From a checkpoint of a small image classifier.
Model: 4.93M parameters, 32-pixel images, arch convnext, norm rmsnorm, activation silu, moe top_k, patch size [2, 2], depths [4, 4, 4], widths [80, 160, 320].
Training: normuon at rate 0.0059, 10600 steps, batches of 384, held-out accuracy 81%.
Rows from block 2 of a small image classifier, named by matrix and row number. Rows with one number belong to one neuron. Each number is 128 + 24 x the weight over its row's rms, rounded and kept within 0 to 255. All counts start at 0. Numbers have three digits each. After the name is the row's rms in percent of the matrix's.
After each neuron's rows are labels from the 100 images, of 14848, where the neuron reaches its highest value: "responds to" is what is common among them. Only what is clearly more common there than usual is listed. The data: rendered solids tumbling over patterned floors.
# fc1: MLP up (model.blocks.2.mlp.fc1.weight, 320x80), inputs 0-79
# fc2: MLP down (model.blocks.2.mlp.fc2.weight, 80x320, transposed), outputs 0-79

fc1.40 110:084137097114146146153127121151145094122110116156116104148128118112128157113141126119110161139114118063134126153091129101133095115160102144082113150136160114123151099165127079165114094100139137124128174094114142112152136097095104157119086150
fc2.40 106:144116115092120133143105155114140151142111160143119169122097104142112127114097115167127089160113145095125158178121155127142117131140130110106105106107157116125095063153112145088156081133109084096127102107166106125127150138139107138100085115
responds to: light from the left

fc1.245 111:126107089085109119120155166140135130134166140140146131144121093178116115121188111073163131115143128126102117129171137141103092128102151164124146104141107145094134139110115087131136157136070097103136093091099138137154137103134114132125119149
fc2.245 107:097105124152105143113102141107136130141113110157167154079127122112125134159119121173114135161086117153133156125145127157093120159129141127122120144135097104082129158158150128159175161152139169123128149105087155172126127157153082101132132162
responds to: purple object; its colour: purple

fc1.89 096:158119151158115123139173093141157127134157150124147129127110119103142063116119139105133158137112102154131125109153169144111142154128126085163109160123148111123180112118130117129147162088109099136124132114144149101053143171157125143106113153
fc2.89 108:133126127104119114136172139172136147095133161099082109114109094153080160156133178132123131163118100109135164125150144124141128134146109157128157121123170148162106122105148133126122184148099127088173119133148168177122134106135130149110130117
responds to: blue object; its colour: blue

fc1.32 111:145140153094173113129160122079114162174092168144129119148102121130146112128151131116181132132194129139139130146152101090131098143105114127135158134154180118118100172160101120123170149142151130102122134161119135147103141120104131144128104130
fc2.32 087:096163127142109125090171092133186115138147133105117116139154105093106113137134178151145106151116126113125119120159142092151104174133130133125140126089139085130197116139128086088104103147088113146146134150112130116131150149123127106125132089
responds to: blue object

fc1.33 104:143114102113145136133082157107107139132129125123109104103139087078157041145172128118170138095113127137163150115167172106152117122111095142125152112130137150137171110117157149107102128110151119145140111158160112137142126101130123134115106104
fc2.33 087:187113123160164095140181169126112095128145123093106107112152126125141130065141132140131127098092140088126140122124120121144153127114139158160101106132126092147134125099184129102112141130116136121178152179155127100140145123105138145131119157
responds to: white object; its colour: white

fc1.196 109:132107127152132149184094120118117107114121152138122104136156145112105092118133152175104150129113195160136122125096093108168065122120132145144145119142091190116150141139128096087140078130120150145120102134117147119126148121148119141115109150
fc2.196 099:162159153163126109128115103189144151159136124123108125098148129144133138158143091152123158076144115116089121096119112153143102122128151109120110111129120126177146120136054141100110087122149121148133145076122133127103170131118151101149117146
responds to: teal object

fc1.221 107:121126143130147101132134119154115097132169174094102107126168115151122138146154113159117109060147090146142122121103151159135133142092117105116137103106100153101105143099148109158151171145144159132143076138159128176130108088140118155125145123
fc2.221 110:107131102126096158151080148173130102102131144125174108132132150156159190141151141118128102130110176107113142157083140150127105152130098146083113134120165129118147135136107102135132095167131140149119120142110148141160149110195124107126133114
responds to: blue object; yellow object

fc1.6 113:139132129139147147084155140111091109071124112136104150171151157142116172134105131132125156150164139179112135174131103103171099108106148110164165147111128111135143133136133127123105102127073100116125115139121084159094139138144095133114103108
fc2.6 102:154112159155107131114102159109147135122148137124149142094115132110133092131148108138146129094123141149140147151126124127119154188139134162064126137144117099157116159118181095158123113109120141169112120136127123153160121098081137153113060097
responds to: orange object

fc1.313 081:110160154116129134133126086137153177123132103089153137110145155125159110107150133065089130128191107093121105166150146131110144091136133133152139142142134110179111121144134122101132101131126077118139121132113113158162145097110126107096156094
fc2.313 126:156126135105172122116093128140079119171155092151077144165136177131147138104115161169094182137160159127113115150094124124106142101148112103143092138118146104139140125153097128110126116134114135093143122131165122123124169133123142148085131103
responds to: red object; its colour: red

fc1.68 109:075152096165129133152127110053143077156157127160138109100106109124104116123131160121116122166153144096109095136118160114156135132092123123141168103136133151164111127159129114122151136113124162139144158137118123120105124098187148111110122149
fc2.68 093:165138096086141073143136097148119109147120117168174151109152146119151131122132104156153118118110144165089153125112121138148144141178144163111159086145092155166105118116138123134115152086152159130118136141152119117137125146156147176117094112
responds to: red object; its colour: red

fc1.264 092:130143134165140115150158116101134146155128208134188122124149156130163113146133159129129172152141097112167173103148108115114123129112122131132123101148140132140159141092163144124107118092097104110096123096146170122094154159141117134101119128
fc2.264 124:103122117131108163125146136152106116111094125106100115154151088095123120158135155113138138089159125165104153108139160125191141112124141168110165100188160153116089146115148151137133153162148096124148164131164121122106140123104129113159115105
responds to: blue object; its colour: blue

fc1.27 113:092126128141142142143139129140152107123080112127145113115134114094155122126149128152107130116138149135147127132141115133120105155083131117130184150070157084143126153164142191110109123153097113122164097093193142168140106094129112140121136144
fc2.27 121:121120133145122169058133152108110126157133133075084117131150140150120107108152121079130120094128117130100076154108144129132125082131149122163129116113143163116121093099100117128097135094128123121092129113103115152181176143101136127119134103
responds to: pink object; white object

fc1.176 107:116115197152107117138155114106109105072134159130130158134125162092144104130157129117126132147096131125105122111142151082102155174121101140140122141156135166105115087157091132119144168144114124111121100140148113113131164111185130142129096104
fc2.176 118:095168142124123173130124190149148131135131143132072133123129137146133152160160095156139120104112161130120138149103164121124142133161093078110145164144132165112091130135087125149150128115166145144133109125115111113086098173159114153151113130
responds to: teal object; its colour: teal

fc1.82 102:142143148123112178125131103167131113117125163130144124128121098168128081149180126109116090125117142135112105090142128136147153159127104108098118095090065144117131124091111115159142100152102105130107086129126172092132111124141183125136121146
fc2.82 097:123077132120132081098132168105146152112116116137172155123162125158120144120106128147117090126140125093114102086117122122104096132165146095090075110087126119101137099121169101135158144128110113108128130126123129135149139131114172187095110136
responds to: green object; its colour: green

fc1.99 100:087140104125110134130143125141130155120118157133114136128132100137156160144181130131158126107133160128124100103145140143152141210150117093111182116105107151175148165112153125155127135153075155095113145129145131129150099116147157131160104109
fc2.99 089:137120144098160159154109155138121149132083152152140110146168102120147122138144145106158161109142106136118111140117100165117122180165095111112101144091133105117138125165121148131125129120078130154110077100167107133152168145099151136124135075
responds to: blue object; teal object; its colour: blue; its colour: teal

fc1.214 092:151178055099138095164123144160073140150096161151148102121140143140124124118107142105118128127171116127097123139074113139139157131093112090130177144144127141120105126122122130129131130136132150152131141131090145166152173157165124138110137136
fc2.214 088:110076171148151132103131158125085068106141118108125158120111165118091111142150102092149113146110170140129089149136128106115140128122101174149096150113096089137158158098086108096116117108128141091109126115148146106138120113148127133134134106
responds to: purple object; its colour: purple

fc1.121 124:106129123126182130144120095164141123093124136124124137132134100152129162123119134121140127067131135118161113197120116152096176157114125140115114128069170090147096117139134122122121108126139112126135092148173123168159118086141143146104158109
fc2.121 119:070137116117126153127118140135102110143116126192104123114156083182151136099121108176134129119125119113148126116154107089126099111158109182166115136128131164144154131132077100121143147104162094179123099125121130130120135109145131134114156129
responds to: orange object; red object; chain link

fc1.77 103:153135117101092118161158139154125101096114136101128141111145076117159136090152111120146114138115135075123090141114107074135122130083140128123104117095125107125131135124120135147113157161127082177133132106140128110113095133122195116083145151
fc2.77 106:145154171130124110102120141141115097092169161127124126117152154114139112158164116098094142141144119162121112107092146125104126081148127133146161153107127179130110140128075107095121160114196140095166164112123148113152110128114128157123146122
responds to: white object

fc1.307 088:084093132149125121134185141101160145145122114147168110090153138104115106154141124136143131120163127122119147123135080131112127149163106109136139156115142145144119158116153101092122160115087123103114090089129148127184135157154116125102126063
fc2.307 081:121146108173131122161119165119156121109126145082093136104108090106115137101128192099120148142157143184130121166158178130129086129088131103155138166136147132095108104111132149111148182127106134112141116113147135140135127139126156098125127108
responds to: purple object; its colour: purple

fc1.292 103:131168119146152124152141117144140121101094147126067117140095146131170116132127154118080181164108125175132110109126133129113108152090167145124135124142117110098137158169145132085108130122165174153148138109135115158126111119184113133102120111
fc2.292 088:131139112129135099118091105134099136129128134124112131096123161105171136167131107102138166163130096122093143091118133176150162196125109115117110112104129167130103199116120142134153134138162131122146150133151101110126110137103090099140151162
responds to: white object

fc1.126 103:089131139124158145146156105108133124156146128162119117098109137152133121138144114115144110127172136121094103161129140133122137168069122121129119133114189105202100091143120132095118106126108137147129114129148103140113118052125142136094159113
fc2.126 095:106152129085092157118139111135092127157130101169078135124117129165144138143103121123109141115136111100120101137133110098138112090143147168133122097131161159126090097085079136144139106089144121146154071120096097146140154132152125154125167125
responds to: red object; its colour: red

fc1.167 095:099114104138089148169140115168139105139130142123174111126107140123132088108149099092096133177127108180118139132134138130093124156159150100141086121119131083151117145097136124137164118125154090155098159150128130125101137183151130145118097110
fc2.167 082:106128154117130121131155130147154152137150098166112116147113111131111142098152102132096109159093067127107122095131184137095116149117144146108144114150185147113110122135155123134128156138120090123118176124149141120192123104110125138084143170
responds to: purple object; its colour: purple

fc1.288 103:147143179118159094140184104134148151172147111148152122099163137111139108132133107116126141144145092147112110137123098104099143160107142148128130163111142132188128095145158125106129103168178129120149129118102107120107145182149146135086129111
fc2.288 102:139125095150124105185156137135140110097105112121136149101143138195093116124119106120142137127092136156138137130117116124086140174160137107181117128096118170115138119140114091169149125155118148130169125139112130103113079109135137111087167107
responds to: purple object; its colour: purple

fc1.202 104:127131136119129148149185158081146135142131147110191125124096115060107124113152128125115115146082123126124151160094129134117153136118118125105172141135121062131136162139177120117145166136161117112144129153127159117104151144130143138100138160
fc2.202 102:085106141129084084121137058091132120144084116094144108153110101120113134166118186094093117102132115149092135129136155134121123122141147132129175105120098182156116129155137132113150142127134096128137137133154131135116104091088129120123113109
responds to: purple object

fc1.62 093:115112109099164153130103119106116120132135097109046135099136124143102145123114124146110095101108150120080078166110141142154123112137081107105163127119152161126098121141115139129150127182147134140170117153116110162145083101139131136129112111
fc2.62 142:140103098099129170111171116143139112117102139148157111130127105106115107151161124106126114101155104133176157101164141137159108118130133180155101133153124160131149161136172150135140186156122114096167146094159136147117136090098125156118140111
responds to: yellow object; its colour: yellow

fc1.54 096:205107137101143151140107118084122131138133134133160151183146125128127117140149143104146088149129122128105127126146155125106141182106104108141088154074148131137127109134091083129111111099119118132112173115118163120142099144133145172127151154
fc2.54 092:130113108079163108167096145143157104151110127104128135101145097124127094088118157154173109161120137116173146129137163149138142174174100164134119144122142108144116113121138143119113075120126138147121104134088192106142139131139141127108158113
responds to: green object

fc1.194 100:104166175159138136153114131127125084166122110137140091139132146113135095180122122110152132151128161103159104129095124087110124115132139164143156137115121137141130097137147126123112108157209144111084113173114095116103125151158153113115142134
fc2.194 084:074128114132125146125107126168159115153128185120142131074146135132140120088141120143091136118121087130135149090108113142163157187140150104127148126176108076100156130135141143113124124072147111135122133114127127111112106118171110135131157153
responds to: count: four; teal object

fc1.10 106:149098096107141109155092104166148096131101119155123119126126118147163163152159124103163108103136150134126054136110110089094109108115127152134131116116107126119128132157165120115134154119162152128132119194126143146147131177143157105119094096
fc2.10 092:107121114119106163144117170159098140125106101097112153175158150136129130124145146091094130195100143124125137121102158141137165176117095146123100144160127108118143179113119150146154154114150114138123131093153130135116120105108111116116163183
responds to: blue object; its colour: blue

fc1.88 108:118124131122139128145104114099120121104138135164114132112181126090117132151166145079108107150190124121106082130151162146155114088104129089135124106163119098149121176123101116138116089158133128098150166160115154124100100129128147141093131104
fc2.88 102:138163115134156093115062149170101121128148101186154162118149152167124146090113125147138117142115096130102080133144153106149147162114139162122137139148139137132174087106114124147135120148169142167156123136141148130145113115107121133117149091
responds to: red object; orange object

fc1.91 100:128143133157161140150116065128114135097106123107113129068125104099147100144135112115123141149134150085125103133157090145179086119093118104166141107169100112126143153092148146114101113128142153128143095135162141121128110090101147126097094127
fc2.91 095:128151096136130083119162161133089136146144131113169147072099150168128159152149111107112142164111123134124081110137102104158135123150139140127099145107128145158128101148113098188108135110145120123135096160093174131131173131153098130113126116
responds to: red object; its colour: red

fc1.169 093:134134184138180134139146099092127123096119130169165095087131116102133136116143139112115108133136148141110122143132133134139137168150147135165119102142201161137110112092145140124108125119128117090122091128161162155081145151144145138118089089
fc2.169 105:143112112138089116135143133123128122139080153088121139136125115138101112148108147143139123091160166162134106113136167133113127148134145107166098117103133111122141136137137120148150116190095093162200141132135146122115075111164121138165171102
responds to: purple object; its colour: purple

fc1.148 088:180117160145134092111125126157121124144126093125143108134112159131123134062112110161152150132128116137138118118148103139153130162120131160137118117101131111102137116109162113156145135085170192164105082127106129127140115087164156089098141145
fc2.148 104:140152142112160108134069112116127090107132126147128127067140171135142127156092089108128159140115091112141099134113122143106094145174149137135121162152128121145152131147160176131128115135117132082150128151188122109146161143164101110132128146
responds to: brown object

fc1.53 104:122136112112076113128160108170123094143140105098135128078151149124136134127151131134112099150136133146135183133130133120118174116108144139149091136125158125120149125129115150159127161122146110120144126148164072082102084096151088120113187109
fc2.53 100:123165141114124102102118086131143097145116109125124130109149110108134111129158124115092122140142102113149116152141134129107129072101097128070114149088161184144127153134116132103107111074137107134127167104066100152161146133162152129132141152
responds to: white object

fc1.117 106:121124133096176111087126147130132087129179145139109106155141137111101136115144092104122114124158136122132097158115161153128171151133153126135141093131141077190099151144120150105122179097139125157123120088138120139116112077100096147129131125
fc2.117 113:109149143108114150117167164123097104169129140149088119139112116127157143141093149124160099136139147092137114133102123120135100140133079121117122115108129134157172118169076110094104120108082142108113102109082102149152141153136160179117154141
responds to: orange object

fc1.145 092:094143109082127098109176116164111087116115157136090141109121123109151133083120128130129155083097137150100069134141156147147085092106130130113137103141144112157137129130143134154125114117128162159112118132152147123108146059110143143108162129
fc2.145 110:139116152111123121171090151133133120105106149113144079084096117134135147136117123101155118114108146133127156148149134112168108119149090091117143106117142140125109115157119091107138106118090117130095093172099122114208126165177114123143148140
responds to: blue object; its colour: blue

fc1.220 107:120132123112143172158156153119142099106123163136122126120113128084169131109137121120128099143126142150124164129184102148156125151111140126100152110100155170135063131162150124104149170155115143115171153098151129115149098152109180135123119104
fc2.220 098:139156173139088142100151140131144136105161127157152111123174126081105107139140107101144117063167095136137113129106158120119100133151144134133119138091128083139137128159130149136148111110145137094191101147138138084137113087142133143155139147
responds to: count: four

fc1.85 095:088100112152118150125129136150143137138104115122150077073083105163130104127098151126110162121097128135131177115092075094135167129152105121135184145107109176156159114088153153124138116131167129122104133144136111130126138126133122139102114123
fc2.85 105:104175125102137088140106121149115125128115107100134137071152142133151108092142124127116115152099095129148148151119104113081117140127124118129111117110125111115134101115170149139114179141128113146146166091108184168087107123158154124114153072
responds to: yellow object; its colour: yellow

fc1.222 099:132119148134149141175146096139132108170096140177150121135143153074164126171175095097107101126146150139105113149137124129110137166082129107145152149128145122174144102149142139114098108118136113072155095133143118123140119157134142133106135091
fc2.222 118:153128098133131118160125099109108128169122148107114155159107104178139155153083146127067080073100100171110138110128126138094096150123119099139104089118131167133136132110135113141109121151121157158173114156108132115106127143150120105143132129
responds to: purple object; its colour: purple

fc1.258 098:121123132105111120130128149141148143123141105135114120117116143120085168130153126102167133135167117113128116158114121127149150132132134168140154077104141128162090163077125117161107125117073120110134170116143185161166119127167086129104122176
fc2.258 103:107147126115155109124152140152084141188126126118110151096125126126127138101139109170143123141111131112104090136104134089154145177087131116129094120140059137147142154135140088137089107112173085096130102120160151130108115147128145093127149115
responds to: blue object

fc1.122 092:106120089113099132150097145119136114155087116145111095108138109196150122145148116097103146125135146114122116133141100152144142154155179125090065128080123129130126118138088100117094119142105121148135128124159090152138074123149147095135121142
fc2.122 107:119103159180127108092138136129152120151119141126069117106127108121093075132081172104119122122132127155151095111147101128137131158138093126117156119128105120145122153110142085118179165161125149142148101143132090109128119106100119147159128081
responds to: white object; its colour: white

fc1.298 098:143119082149126113109129164094121165105093119148134106079133081099146131138120126111177106093112136086130123112163187099095105099135126141110141109110147118152135111131140129117123175130149138112083117161148145118151088105131102167116122135
fc2.298 082:104168160129126105134150148127103134129106164170133109141134155122120120060079108126123157116129102113147111116114087133161125156144128125113112112122097107087167134106187164115116110135152129120092150160143090091124146129127103100161101129
responds to: count: four; red object

fc1.285 097:130134138132179150122146044160142108156109141131121096115182132150148119146141126108106130153126124127107087106110110179118107164084120115138153171156134144176150123156123102105130102131127092123164111160138138148110120133156114138113127125
fc2.285 093:102156134145147097143151144124142127143134117147091124124108094187141174157103103136092139123070096157118109109121144107118078143143123140127099103072112129099152112105107134117170124131131135160143130111108127121097070126141106122082136115
responds to: red object; its colour: red

fc1.244 092:137133158152090115133127130149102147095128130102109105143100150162137100131146126158150127157107119157132169095138118139162113136121105095133113124139077173083165079136114105117132127120163145153098147164110145068146118156113113150135081135
fc2.244 118:117156129140123131122142132122141111100144112120127111134100091168105155126068112204122123093175109118104095104140119108136125110144165157180115126123147155123131085163090119160152134133154100145125091140118153126134150121120178131104136137
responds to: red object; teal object; its colour: red; its colour: teal

fc1.263 098:117183086116112138138093131098175147171123094085149138099130107168155137153154116124118173135144151145145097129156150163129108115149139157130122114081156134144120098136140108123150075133141116148148118134130108130123113155098156116086098100
fc2.263 111:120121129162132151105167143157107140138130087147096135085121142153121143138125121079141144180172111149146130155129107131158140091156145080123142185141160145148149128145148104136109098163149155152131108159142150133103095141101144153150163115
responds to: pink object; its colour: pink

fc1.233 094:156183138141127120120161125183116104108111127157130126128122153115151120121145183092106122075176153114112142125098103115144114120095140142112121111135113097110162141132203118098110116104138113120091114168113127103131095131152154144135152127
fc2.233 078:152135139150136140099093163157089115096121127160106147174158150135096122118114153084117073143139175099120145134138112150150152114183103155118133115134146088147151136135102136150126122154108105148129114141086101101137107143149130125129083168
responds to: red object

fc1.92 108:147096154111135126135116160116138107072134114111169102131137109166134153148165101137109114129118119132144101100109115134112099128149112141100142165132126149156137172189134143151083157175137108141101127122166106143143161144160144094095149093
fc2.92 107:170124136111180128133101129101160114124156145100113143146159127107145137059106139105157105135093128109089093133137115109098110124156126113155133169132138119161116155119148183158100125156153111117159130130145126113129129104096100080097135156
responds to: white object; its colour: white

fc1.201 105:118118149157131073136149123149128114147099129188152103131117136112153118130108084112129117149136145120128139101183147119117123182145058154160127150146129118128139116163160144104125130097099133091134133122103159102114151163155103146102114095
fc2.201 136:092135080156116108156144102183142130096152181128141094103128160143134161138149136125100147118093127145127144133152161126135078162085101116125111125120120160099116150112127128125151142085069118137130150111148087119115117098103117116137159134
responds to: blue object; its colour: blue

fc1.34 085:124142135100160117106107116099182161141134112130157092096147121124166157115132098152130137109142121110147083149126114091095169106155121142182094143101138098150130129120102089130112141099095158146119157106159161121161156129114121153146157105
fc2.34 106:122138112089182132113084109148135105166123155116115101148118113150150144120101124141155119125131176113144136088070141149155148114103106093130116100135099127173132160066130136138127142137118143122111081132098131122106168097096103115114116111
responds to: yellow object; its colour: yellow